Weights of a small image-text matching model.
Model: 32-pixel images, encoder arch preact_resnet, encoder norm batchnorm, encoder activation gelu, encoder depths [4, 4, 4, 4], encoder widths [64, 96, 144, 208], fusion encoder layers 8, fusion encoder norm layernorm.
Data: trained on rendered solids tumbling over patterned floors, 48750 training examples, 7.5 epochs.
Rows from block 6 of the image encoder of a small image-text matching model, named by matrix and row number. Rows with one number belong to one channel. Each number is 128 + 32 x the weight over its row's rms, rounded and kept within 0 to 255. All counts start at 0. Numbers have three digits each.
After each channel's rows are labels from the 100 images, of 14976, where the channel reaches its highest value: "top examples" is what is common among them. Only what is clearly more common there than usual is listed. The data: rendered solids tumbling over patterned floors.
# convs0: first 3x3 conv (encoder.blocks.6.convs.0.weight, 96x96x3x3, each kernel summed), inputs 0-95
# convs1: second 3x3 conv (encoder.blocks.6.convs.1.weight, 96x96x3x3, transposed, each kernel summed), outputs 0-95

convs0.16:066106098117085132097096095111121151047106148110089153157164142038146080067078122124117109091122123128069107109129120149094122127064141096121110110102124148122118160146111142121100164131103103129073203159126108154125174186135068056119141100130123124075126149147200124151132141100140159118
convs1.16:159167111117130135130171164131088101135137109135108117169153106079094157092136119174162138117174152154132162118127128179143105102068189160137040110079128151168141067125131181108140101124110162162184152052135115125105085181113121056154102106123164139106124138175149124103114156138054158093
top examples: red object; its colour: red

convs0.34:063091119136119095092147134118092116168150060088127123179139163164128118149089121062084158150135141106119142148158099141106086115095127117101166125166107113117133109133144131091083188106171017139124122139178097151113091132137096107106153101126101121088038143062110111171122129160126151077
convs1.34:172241119168191157129130137097061143121069116123148112170152174113118135159165157115107120167100126123118158115180156138140225139101153114099114142116110119159115192143123153132207110134142131153132163130112148169132165088157120139092067130132108099112169163126139182130131137144079101094
top examples: green object; its colour: green

convs0.26:129094123108124080149143131105057112098135075144142100106114120047106199172159126132069137120113117071132140100106140091127140109161137144112060120122110128104075073132067135128135131098172152103086076153141124111119085124098045092131141086105112135082126083087124166159083175147084094110
convs1.26:100150118122128099151056126129126136047179136098129152159137111129125122145067055140125120080131036126111144163146070154127124147043090127150139091129129135158128127124145120109103143101172156168133147078159105054150083149075121083135160115160156148092162144101155107076093113131153177113
top examples: orange object; jack; its colour: orange

convs0.24:090085129071146185124092144121112079126122193143085145165095102116138158073093148088171083133108084093118143085080091123154149137133114174144071085113123106069121088114101114122126140124133127097120105026114160076123114140127099171138141105124113177161092100122100072105148095078093149091
convs1.24:086165136140159136140186129116111154108147000166094085122139110126121142133148169118087100190130155126160127150132123087100124133104150141088111129163115117125139113131114162106192127085142119113075083063057132158125115091143098164163112095155140153087101121122114145109055160133190100134
top examples: orange object; count: four; its colour: orange

convs0.11:093150116078154192098155116122124137141133124067137144107104066053094097082079122104107105093079084129088137116115126111140185099143096154142125108099156168142077150101106161111089161134121141146134088070182153116164127128113139154126110192133135104168090041098106065155131147150127095074
convs1.11:132138132196150086118070107134082096183127208143129142107133143089134148155170163175159153143149130164112173072138132146109117111068147121127106064156149072084193115108157122143113115196087141084083161111150095165076136130130130137124127139118117106080119157136110185100109113126213135139
top examples: blue object; count: four

convs0.71:122072091133106107135099147077152068104127090089116150069150090164093164150120165092177162125057157076094143155124135150066073090120153142110144085146168101143134129126116129171063073102126126096195199134092113167157117129108116088102147107149112129075153125070152148094112123141103116125
convs1.71:106122129131120182058126056200182159139096139151153163147120086054094112145131091102085122074166088106133124109100136149159135182167160163115080151087107158124083126138165176110081137164115125157117166113117120085085100102117126108186125099161118125164109138104084126173145188148123152086
top examples: red object

convs0.59:075137144074106079152142088099125052152117150144065100121102128115113116121138138138046109081132139124103096189115143104101108108112117148109146120107185080176149108070109136116137149145122096139089116126088116117139167124114123022138051107076142087052116117126141117118078134111100105103
convs1.59:142129112159034077137120126165114117124132057159197121140102145092153076136147142080139124130123112103139137138164122114177111156145142141174114099087055154090123123131168110135156126120086130109137152107070100126140111185088126134128109145150062086121103131151135148101154136211023132104
top examples: yellow object; green object; twisted bar; its colour: yellow

convs0.6:113137092100147166142129101136198098149154181068105099081116119083104178111168078106150147033104061072143131136166138131104102101143165125130101090111131127116138103099096097104127149111116114151105126139084152076135134130186191068102143135228105110107137148128145126157146085115136117099
convs1.6:071135112128194133087129122092116121163127049150073080136157107182113164144160092035170162120133191108146127086094186118168151129113114135097113119115117128140161139081154155147126148149124103111157115149115165130067151086161124142165077144128133173115116112103126177174109167053151145101
top examples: purple object; count: four

convs0.92:082096112069113100113136136084159165071026079136163133138150101184081167131064132141166148098089140099062147147146092128143132122139131148191125147124078116091107162107090144105143131093121090165143128138136125147126130131126097187151109113061149118138085097120101079066123138179129112173
convs1.92:163176072138127113138159135180102151135123042097115136110103162214087100091147126136112146172134125061177133064110103053150123113103079150103134127155114118120108094072096090154127132051145110140105116105056127134117123141105096148127100074087101147140116110116150129163086159108114117081
top examples: count: four; black object; purple object

convs0.32:090094106133076110123069136136126112133071079122093164136157095116137120094069104079131115100098143085113129166089105097104119097187148115203099221148129099136102155108123119117106110144103167153122153116153097112202064115152104178157074078119102101102175123105141132084080112123094152121
convs1.32:096143186139071131160112116149119135144113158115173155177135101115054179161116138137108151164153088121123146071103161126152160148163112143105100042126136166108129149065145095135123150136090081178120191124116161130086141165099095091130119119096110131098076180089155080125145129102189181183
top examples: red object; its colour: red

convs0.94:120070099163156078115167139144169166053060064107126140165124196142128178087049093111083141105146156078051102126124103140159129152142131148102101140152155130126146149108182120111099098147091119144096147156136122123115149121145097147172087156141118081169109198112076126133112164137093126147
convs1.94:088149096094162092080150140126095173104151140127140102104130145139113117138087132112116107126117102128117230077201118132107117142048154108136084085116064136095167129169161168158130094164062108108102137110136083098159085173126117107111133175103130103128128166097051162118122089161173134104
top examples: count: four; blue object; teal object

convs0.75:128127149116055083151127120111179102109078086146076110091117114095099164095088106198078092115157044113149112066159136100150099082193140091115089120115116116108095072089146097121128100153116130082123145073095098150141135151091090154144076175149136147146129104127138127136110096108082072118
convs1.75:133076137099139170114106176151155086147088132147157136154096134176086078077120191121152131123091143142110135156145140168112069092153185139214164125110141122140084152121112126058111176087180151114112131121113092138159117166111113158090151172137165054121121126141122137134156138174210102164
top examples: red object; its colour: red

convs0.14:095149112083102174101114103128211093102047086137096109118105100147157146102101095110151098043112136061110136179115139126113131080225155159071137105130162100108131156109163105109098128131106108169117147113097100106090119116105131102124095197082145125112130121145098121114106110078082161116
convs1.14:101123143155095094069143125140118086195133196109099123082161160108142138121136142088163127126141084112129152107216134087100100109099142117162089098137122132121154147164159137173131135153096064151092151102174164150080146096123160183086146161129138063130102190147168162100091134107188176097
top examples: blue object; count: four; teal object

convs0.68:085026132076070130141124156141145124154062091082163114093173127174095165114071116106172137194109112129083120137143099149160125128088137128172117080148129155130110104129130112095089131144136107129152091137138113160096160107109087140050117071151148156122143084100083120110100165157065096157
convs1.68:090139110159087106065172081143118092151112061099117092146138156093099134104128120140096133118076124113129117104101122128160157082187106104114068130083137155103127169096095144115130065054121050095157131146113146082081098108151123211180111137082144124142083086134139138151154171112134169134
top examples: purple object; count: four; its colour: purple

convs0.58:091125163134130078136132148134125146143095174128138127074114100040124134117140065043148121136135081140105131103173097109079112169112134098140100097112119151154089161113121120097121123126091113158053086129099039146134150147058079069088121137183115099086155117098085133089105129101151118121
convs1.58:105159086192108128081093125119124150111087082155131075151134084084123097139129096092114187148169179115140083162105094119169114062163130162097086089115144100104110101146113141119190119115148162089119138130154142119069126143158159133168111097142073116108193130078175127141155201129146153063
top examples: purple object; orange object; its colour: purple

convs0.77:171124141152090163112107137188093078143142101122172133104145126064131136152100120102143109149111073108162166112101120104067100094070102089105114143139132137159098128116123096135115099146077165113082164101103117106108151146140091140094135077073023054196128092109097103131116069138094138139
convs1.77:116110137099109139101114082152099097159117150074164054140177128076133179146134110131139112118090091096130142167134106115137098178196088127110139062079166155124118159132101139114081169138109124120075105117110195155150113187068119093113143120126099170095097084078156108079110127080122064100
top examples: orange object

convs0.63:094102098071120179049075115108116112126059094093116118135152147201107153148112080068132110119133139121128102130108077147111139142089087126134134078182125058112124147122096119148092086128100090146159126079160116137070103118159100191116087120204153100113106097124079139128147096157109105158
convs1.63:160128058081130143111136150171140049122166117139140139097084180138085142140103181131074120133154169163172094082148109100117103124106122139061115197157110110139094126094103149150111128101097118164102083118133152092195103120168079156125161161146086086138176111160128114156140137162183077175
top examples: yellow object; its colour: yellow

convs0.79:081066130132097161129107137120079104117114086064097107155112126127094185091132104107102112163095095084087190125125124123108142124106151173180090136100152166151165140152174116115079167134185099149077091170172154125118138102081103116175115199082158123134106178093087112140078160132163157146
convs1.79:138171134136121086143186122142084116163122173086084111118112161124128111163185125157099144038091130060120160136170153209093130165081103133147125106137098138115109095143096120145150148069176132162135148142120068115121141129166119179099114075147186169134115113113172182165144099113075130092
top examples: yellow object; count: four; blue object

convs0.8:126116081130099125132055149158080056145168079174121123118170164093143109110109144100143148110115125092075118116071087104090112153065149093134116076087140160107157144192133136134099107156146093147133145128093095129143139103123137084065087142075062074093149148128122115111069127095174149085
convs1.8:103141109132103095117161128166079110144102156086109075091176133122132136143177139133106095144108143109150119172202160192113159141071189162135096123088122117127094130173161167090151122160148164153127145028109146137052093166169120125167091112171130122130140098104120164075162139184135145106
top examples: teal object; blue object; count: four; orange object

convs0.57:082112119120068144100061097111109072151113122105122122164167147095168055091075104132110088112134096070101196124182147121150193074119123070153137134070122145138125131111106119127134082106171070082136103151132088151128114097124144085150095173093135135139107166120143136203106156111161152116
convs1.57:135182103149121069130139159179135153207109180117150116120183154131134179155174192148107127103097148151162158166157176169082146122108114184143112138101115089146093115141162153179123129095126076169079131099159143124059158148125179121120149140116071145128110117080145210094132120146095143117
top examples: yellow object; count: four

convs0.38:110102164149112097125125114126111141079077054097127143127154206169141131078144118087089108122128119127078089184125172095070094130170083126123152160060095106081099127116139118139089166141154081114115121141103176147150118087098073145136077089079121186115091153116091144128090136151081091164
convs1.38:113129090137076162159097112172096124166147204125136096124141122142136122145151127088101120157101088074120158104126143142117133141091114117102135196159102115100164097145122205165147161151085074084080153150091112182100165184103213094099190140080100082090140104129168168122133119120124143109
top examples: yellow object; count: four; its colour: yellow

convs0.82:117090101077121109127129185156136124078068143150091135124122129097096058050102124098056108143097154153082099090108111161081106082138105147152089097155128071083140065130110124163085116106088153129133108136116090089101096128073099115142126154152068136145112117106083123126124096138124053173
convs1.82:098105126103118082140057149175126069174190084191123163169146086076162093135105114163149154172084084067169151125107091106160126104144115116099106173124102149132113113114130089136102103113106174095120139138114056098144097123161089112103105103092070083114124128159062095132110122161102148163
top examples: orange object; its colour: orange

convs0.40:048104130147152115119122142146124092109127200116159119153154195102118134094175120091152136142080086149103121100166137111074165110091130114150099191079093161143106096137161096091129147111144119165099087127088081124104144147090086162116052114110111180135088117110120112145192099110116068060
convs1.40:144163080187159142103174152125074115140136151077084108115119085130119178182170140120109134122163139134149131149066142100110151138076114148157130141119146137126140133106176172133176129091144126112159179180145160109093164098158159069069185157155175132125151110083145189106119125137041155179
top examples: green object